{
  "model": "image classifier",
  "dataset": "rosettes with rotational symmetry",
  "train_examples": 97500,
  "image_size": 48,
  "crop_scale_min": 0.8,
  "horizontal_flip": true,
  "color_jitter": 0.1,
  "targets": ["order", "mirror"],
  "num_classes": [8, 2],
  "arch": "densenet",
  "norm": "groupnorm",
  "activation": "hardswish",
  "weight_standardization": false,
  "depths": [6, 8, 11, 6],
  "kernel_size": 3,
  "stem": "single",
  "growth_rate": 24,
  "loss": "cross_entropy",
  "init": "trunc_normal_002",
  "optimizer": "soap",
  "beta2": 0.99,
  "lr": 0.0029,
  "beta1": 0.95,
  "shampoo_beta": 0.95,
  "eps": 1e-08,
  "precondition_frequency": 20,
  "max_precond_dim": 512,
  "merge_dims": false,
  "one_sided": true,
  "adamw_lr_other_params": 0.0022,
  "grad_clip": 1.0,
  "gradient_centralization": true,
  "l1_shrink": 0.003,
  "magnitude_pruning": 0.7,
  "steps": 7200,
  "batch_size": 128,
  "epochs": 9.5,
  "lr_schedule": "wsd",
  "decay_fraction": 0.3,
  "final_lr_fraction": 0,
  "warmup_steps": 210,
  "weight_decay": 0.4,
  "adamw_weight_decay_other_params": 0
}
Rows from block 20, named by matrix and row number. Rows with one number belong to one channel. Each number is 200 + 20 x the weight over its row's rms, rounded and kept within 0 to 999. All counts start at 0. After the name is the row's rms in percent of the matrix's.
# conv1: bottleneck pointwise conv (model.blocks.22.conv1.weight, 96x288x1x1), inputs 0-95
# conv2: growth 3x3 conv (model.blocks.22.conv2.weight, 24x96x3x3, transposed), outputs 0-11, a 3x3 kernel for each
conv1.38,077,200,200,200,227,248,200,200,207,200,200,217,200,200,227,186,200,228,211,200,258,211,200,200,200,200,200,200,200,200,200,200,168,200,200,200,200,200,200,200,200,267,146,200,200,200,165,200,200,200,200,200,200,260,200,177,200,200,200,200,175,200,200,147,200,212,200,200,200,200,167,200,200,218,318,200,200,200,200,200,200,200,200,200,200,198,200,163,158,200,200,200,200,161,200,200,200
conv1.39,107,171,200,178,200,178,200,200,200,259,198,210,200,213,185,166,200,200,200,200,200,213,200,212,200,199,200,160,200,226,200,190,214,187,200,200,200,174,200,215,200,200,200,200,200,200,200,195,200,182,227,200,200,200,200,161,222,164,218,200,200,200,218,200,202,200,200,242,200,177,230,234,217,200,200,174,203,200,200,200,226,256,200,199,170,255,200,200,158,200,200,158,213,200,200,245,218
conv1.40,098,200,200,308,200,221,174,236,219,238,217,172,200,200,209,200,200,200,185,212,131,200,200,200,247,200,200,200,200,263,200,189,200,176,219,200,200,200,200,200,200,200,200,200,200,200,200,200,149,203,200,200,183,200,200,200,200,200,200,200,200,229,200,200,200,200,200,200,200,209,257,200,200,200,200,200,200,200,200,200,209,230,200,200,178,235,200,213,200,200,200,193,200,200,200,200,200
conv1.41,078,222,174,202,200,200,211,200,200,200,196,200,200,199,200,200,200,208,200,210,200,201,200,200,200,200,200,200,200,200,184,200,200,169,200,155,200,200,200,200,200,200,200,200,204,201,137,238,200,200,127,200,229,189,192,222,200,200,242,200,225,200,181,249,226,200,208,200,114,200,200,200,200,200,212,200,200,200,230,200,188,228,200,200,200,198,234,190,200,200,200,200,200,196,154,206,245
conv1.42,080,200,200,200,180,269,179,200,200,200,200,200,200,201,200,200,148,200,200,200,200,200,200,202,255,200,200,200,192,200,200,200,169,200,196,259,200,267,200,200,199,279,200,200,200,197,200,200,228,215,200,200,200,200,200,200,200,176,200,200,200,198,200,200,153,200,200,121,193,148,200,200,241,192,200,200,200,174,189,200,200,200,200,200,200,200,200,200,200,190,200,200,200,200,200,208,200
conv1.43,072,200,200,200,217,200,200,185,200,200,200,200,200,200,200,198,200,279,200,200,229,185,200,203,200,200,232,200,200,200,200,233,200,200,200,205,210,200,200,215,200,191,200,215,200,200,261,200,200,174,200,221,200,200,213,200,200,153,200,216,200,200,200,226,200,200,231,200,200,200,200,200,205,200,200,176,135,200,200,200,186,200,200,200,184,236,200,205,200,222,200,226,200,200,200,182,200
conv1.44,118,204,200,246,239,200,200,200,202,189,200,170,200,200,200,200,200,235,171,224,199,200,200,200,200,200,203,232,205,200,200,200,200,200,200,200,200,246,200,200,200,231,200,233,172,168,201,198,200,200,200,200,200,208,200,200,201,149,200,200,200,194,200,200,200,200,200,200,191,200,200,200,256,229,200,200,200,200,200,208,251,200,200,178,191,200,200,200,200,160,200,200,224,191,200,200,200
conv1.45,084,200,197,108,200,200,200,200,200,207,180,200,200,200,149,200,200,200,200,200,200,200,235,200,193,200,200,200,200,200,178,194,199,200,200,200,200,200,201,200,200,200,129,147,209,200,200,236,200,200,200,254,203,200,306,200,200,200,200,191,257,253,200,200,252,200,149,200,200,178,200,200,159,200,203,200,200,200,200,200,200,200,200,200,200,200,200,200,228,200,200,158,200,200,245,200,200
conv1.46,099,202,200,200,200,200,139,200,200,183,200,200,200,200,200,200,200,200,200,200,200,200,200,200,200,200,200,200,200,200,200,200,200,272,210,200,200,208,87,200,228,200,194,200,274,198,200,200,200,220,200,200,200,200,200,200,176,200,158,200,200,214,200,200,200,260,231,200,200,200,200,200,200,200,200,200,200,200,200,210,200,200,200,184,200,200,200,200,200,200,200,200,200,255,200,200,281
conv1.47,117,200,200,200,200,200,200,183,200,200,200,206,200,200,200,130,200,200,213,200,200,210,200,200,200,200,200,200,200,192,200,162,239,200,200,286,200,200,200,176,200,200,200,200,200,200,200,200,200,200,200,200,200,200,200,200,184,192,200,200,156,169,200,200,200,184,200,228,226,200,200,200,200,200,200,200,200,200,200,200,200,200,196,200,200,200,200,236,200,239,200,200,200,200,161,200,200
conv1.48,071,200,200,200,200,200,195,200,200,192,200,200,200,200,200,200,251,200,200,200,152,156,200,200,200,207,200,200,200,200,104,200,200,200,200,200,200,200,242,172,192,200,200,200,204,200,200,267,200,200,200,271,200,200,200,190,152,200,200,267,200,200,200,200,200,200,169,200,200,193,200,200,200,200,200,200,200,200,200,200,200,200,200,189,191,200,200,200,161,129,200,200,200,200,200,200,229
conv1.49,087,200,209,200,200,200,165,200,200,200,200,200,200,200,238,212,200,200,200,191,200,195,200,200,200,260,195,200,207,210,200,200,200,200,200,200,200,200,200,200,212,235,200,170,248,209,236,153,200,200,200,200,200,220,200,200,200,224,200,200,200,200,200,200,200,215,232,200,200,200,200,200,200,200,200,200,184,200,200,200,200,172,199,200,185,200,200,240,200,200,200,200,163,200,251,200,257
conv1.50,107,200,200,200,183,175,200,200,200,200,200,200,200,200,222,191,200,200,209,200,200,200,200,171,200,200,200,200,214,200,200,200,197,200,200,200,200,193,200,200,200,200,200,200,200,150,215,200,206,200,263,200,200,193,200,200,200,152,220,182,200,193,200,200,200,200,200,200,192,200,200,200,200,200,173,200,200,200,232,200,200,202,200,200,255,200,200,200,201,200,200,200,200,200,171,174,134
conv1.51,057,200,200,200,200,258,198,200,200,302,230,200,200,200,200,200,200,200,197,210,200,200,200,200,325,200,200,190,200,200,200,200,200,200,200,200,200,200,200,268,200,200,200,200,200,132,200,200,200,200,200,200,200,200,200,259,200,200,186,271,200,200,204,194,200,200,200,200,200,200,200,200,200,200,132,200,200,200,200,200,200,200,186,200,200,200,142,200,200,200,200,200,181,280,200,200,200
conv1.52,072,200,200,200,200,347,200,200,267,200,281,172,200,200,200,200,200,200,200,206,197,200,189,224,200,200,220,200,200,200,200,200,181,190,200,200,197,200,202,200,209,200,200,200,200,200,200,200,200,200,156,200,200,172,200,195,213,200,200,200,200,200,200,200,200,221,200,200,200,200,200,200,200,200,186,200,200,200,196,200,200,200,200,200,200,200,200,200,166,200,135,200,200,200,200,200,230
conv2.38,112,200,200,200,200,200,200,200,200,200,200,148,201,254,188,200,200,200,200,200,200,212,243,200,200,117,200,220,200,235,200,200,200,183,269,200,201,200,200,200,200,200,200,164,215,200,200,200,208,200,200,220,191,200,170,200,200,246,243,200,200,122,200,200,200,196,200,200,200,200,200,200,262,200,200,200,200,200,200,184,200,268,200,200,200,200,200,181,200,200,200,200,198,200,200,200,193,156,241,200,200,200,200,200,231,200,182,236,200
conv2.39,074,179,200,200,219,200,200,200,152,200,200,200,200,200,200,214,200,200,196,200,196,117,200,200,236,200,200,212,253,200,214,200,200,131,200,200,227,200,200,118,200,200,251,200,224,200,162,203,200,200,200,200,200,200,200,200,200,200,200,200,200,231,200,200,200,200,166,200,200,255,200,200,210,200,200,192,206,200,200,200,217,200,200,203,207,200,140,247,200,155,200,200,252,184,200,203,200,200,200,200,200,266,200,200,260,165,201,200,237
conv2.40,075,200,200,200,169,200,200,200,243,200,200,200,100,200,200,200,200,157,200,200,200,200,143,200,189,200,200,200,200,200,200,154,200,200,200,200,213,198,187,159,165,200,200,200,204,200,218,200,279,157,200,200,200,200,200,200,170,200,200,200,200,200,200,200,200,200,195,148,200,200,175,200,200,227,200,200,154,132,200,220,200,198,200,200,131,200,200,200,200,202,203,200,200,200,99,200,200,200,200,146,200,207,236,200,200,200,240,200,200
conv2.41,088,200,200,200,200,195,200,200,200,169,200,132,200,200,200,200,200,200,200,200,200,200,196,200,189,121,200,226,200,200,200,234,200,200,200,200,229,219,200,200,200,200,200,218,200,200,200,200,200,200,187,225,200,200,200,200,200,200,200,178,200,121,117,200,154,200,194,200,200,200,200,191,200,188,200,267,200,200,172,200,200,200,177,200,200,226,200,150,200,200,200,155,200,230,264,200,200,119,200,200,200,200,200,200,229,200,191,200,200
conv2.42,090,139,200,200,200,200,200,200,200,200,200,200,200,211,200,200,200,200,200,200,200,200,200,200,200,124,200,200,200,200,200,200,200,200,200,200,200,200,200,200,186,200,200,138,200,192,200,200,200,200,200,200,188,200,200,200,200,200,227,200,200,177,200,200,200,205,200,222,199,200,190,200,200,182,200,200,200,200,187,200,200,200,200,200,200,190,200,200,200,200,200,224,200,200,200,200,200,200,200,200,200,193,200,155,200,200,176,179,200
conv2.43,080,200,190,200,200,200,200,298,246,200,200,200,190,200,200,200,200,200,200,181,200,200,120,208,186,296,187,195,200,200,187,200,221,200,200,200,205,200,174,218,200,200,200,200,200,206,200,209,200,200,200,249,200,200,200,200,282,150,200,243,245,200,200,200,241,200,236,200,228,200,200,200,185,200,200,200,200,200,200,200,200,200,186,200,213,200,200,200,200,200,200,200,200,200,200,200,200,281,198,200,200,232,200,200,200,200,210,126,200
conv2.44,091,179,204,200,200,200,200,197,200,200,175,200,200,216,172,200,200,200,200,261,192,200,200,200,208,167,200,200,276,200,200,200,217,173,200,200,200,200,200,200,200,227,200,145,200,171,200,200,273,200,200,200,189,200,200,200,213,200,243,200,208,190,200,200,200,200,200,200,171,200,169,200,200,201,200,200,199,200,200,200,200,200,200,260,200,190,156,270,200,200,200,200,236,156,200,177,200,200,200,207,200,200,200,200,200,253,187,179,200
conv2.45,093,200,223,200,200,200,190,200,200,146,200,200,200,200,200,200,200,200,186,200,200,200,200,200,188,200,200,200,163,200,200,200,200,174,200,200,250,161,226,219,200,200,170,200,200,200,200,200,200,200,221,200,200,150,254,200,200,241,200,200,200,122,200,200,200,200,200,204,200,200,230,146,200,224,200,200,147,200,200,200,200,311,213,200,222,200,200,200,200,200,200,185,200,200,236,200,150,208,200,209,200,200,227,200,200,200,200,200,200
conv2.46,094,200,200,201,200,200,200,200,200,200,199,187,200,200,200,200,200,200,200,200,200,200,200,179,198,126,200,203,213,200,200,200,200,159,274,200,200,291,200,139,160,200,200,200,200,200,200,234,173,200,200,223,200,200,200,268,226,200,200,200,200,160,200,200,200,200,200,200,200,200,157,228,200,163,200,194,200,204,237,200,200,245,200,224,200,200,200,200,209,205,200,185,200,200,200,145,200,200,270,200,200,200,180,200,200,186,200,200,200
conv2.47,097,149,200,200,269,200,200,200,200,200,200,200,200,196,200,115,202,211,200,200,183,200,176,200,200,237,200,200,237,139,164,200,200,277,200,200,200,200,200,177,200,200,199,207,200,200,144,214,200,180,200,170,200,174,200,251,198,189,152,202,231,200,200,200,200,214,180,200,200,193,142,200,200,202,200,175,200,163,200,200,200,170,208,200,194,200,200,200,200,228,200,200,182,200,200,200,200,200,200,200,200,200,200,200,200,191,200,200,200
conv2.48,092,230,200,200,200,200,204,200,200,200,200,200,200,200,200,200,200,200,200,213,200,200,200,200,232,200,200,200,168,200,200,200,200,174,237,200,189,200,200,200,200,200,200,200,214,200,202,200,249,200,191,200,200,200,200,200,200,200,200,200,204,200,200,200,162,200,255,163,200,200,200,151,200,200,200,169,200,200,200,200,200,200,243,151,200,200,200,200,163,200,200,200,200,200,307,219,200,200,200,200,200,200,272,200,168,200,196,200,200
conv2.49,114,204,200,200,200,254,200,200,200,146,188,200,200,211,197,177,218,200,200,200,200,159,200,200,200,200,200,166,168,200,200,200,200,200,262,200,183,200,200,200,200,123,200,200,200,200,200,200,304,200,200,200,200,200,200,225,200,276,200,200,200,200,200,200,186,177,200,200,200,208,200,208,199,292,200,200,138,123,200,169,200,233,200,163,200,200,200,183,200,200,200,201,204,200,200,200,200,171,221,200,160,200,200,200,200,200,200,200,200
conv2.50,106,171,200,200,200,200,200,200,200,182,200,200,200,200,200,200,200,200,200,200,227,172,200,200,200,232,200,200,200,174,200,187,200,200,244,200,200,149,200,228,193,200,200,200,200,200,200,200,200,194,200,170,200,200,200,200,200,166,200,200,188,200,200,229,200,196,200,173,200,200,200,200,200,186,200,155,197,200,200,200,200,200,236,191,200,200,200,200,193,200,158,200,200,200,230,200,200,200,200,200,200,200,200,222,200,200,200,200,200
conv2.51,098,200,200,205,200,221,200,200,200,200,200,178,200,150,200,200,215,200,200,200,200,200,200,200,200,200,200,200,200,200,200,200,186,182,200,200,200,200,200,200,200,200,200,245,200,176,200,200,200,200,200,200,148,200,200,200,200,200,200,200,200,200,196,200,200,199,200,138,200,200,163,227,200,200,200,200,209,200,200,205,200,200,200,222,200,209,200,219,230,200,200,209,200,200,200,200,200,200,200,200,200,200,200,200,200,200,198,200,200
conv2.52,100,211,200,200,200,200,200,200,200,200,200,131,195,200,200,192,200,178,200,200,200,200,239,200,144,127,200,200,200,197,200,200,200,200,200,185,200,200,182,200,200,179,200,200,200,200,239,200,196,200,200,200,200,200,200,200,200,200,200,200,200,177,200,235,200,179,209,194,200,200,200,200,200,166,200,200,164,200,200,200,200,200,200,222,200,200,200,169,200,222,200,197,200,200,200,200,239,102,200,200,200,200,200,200,200,200,200,258,200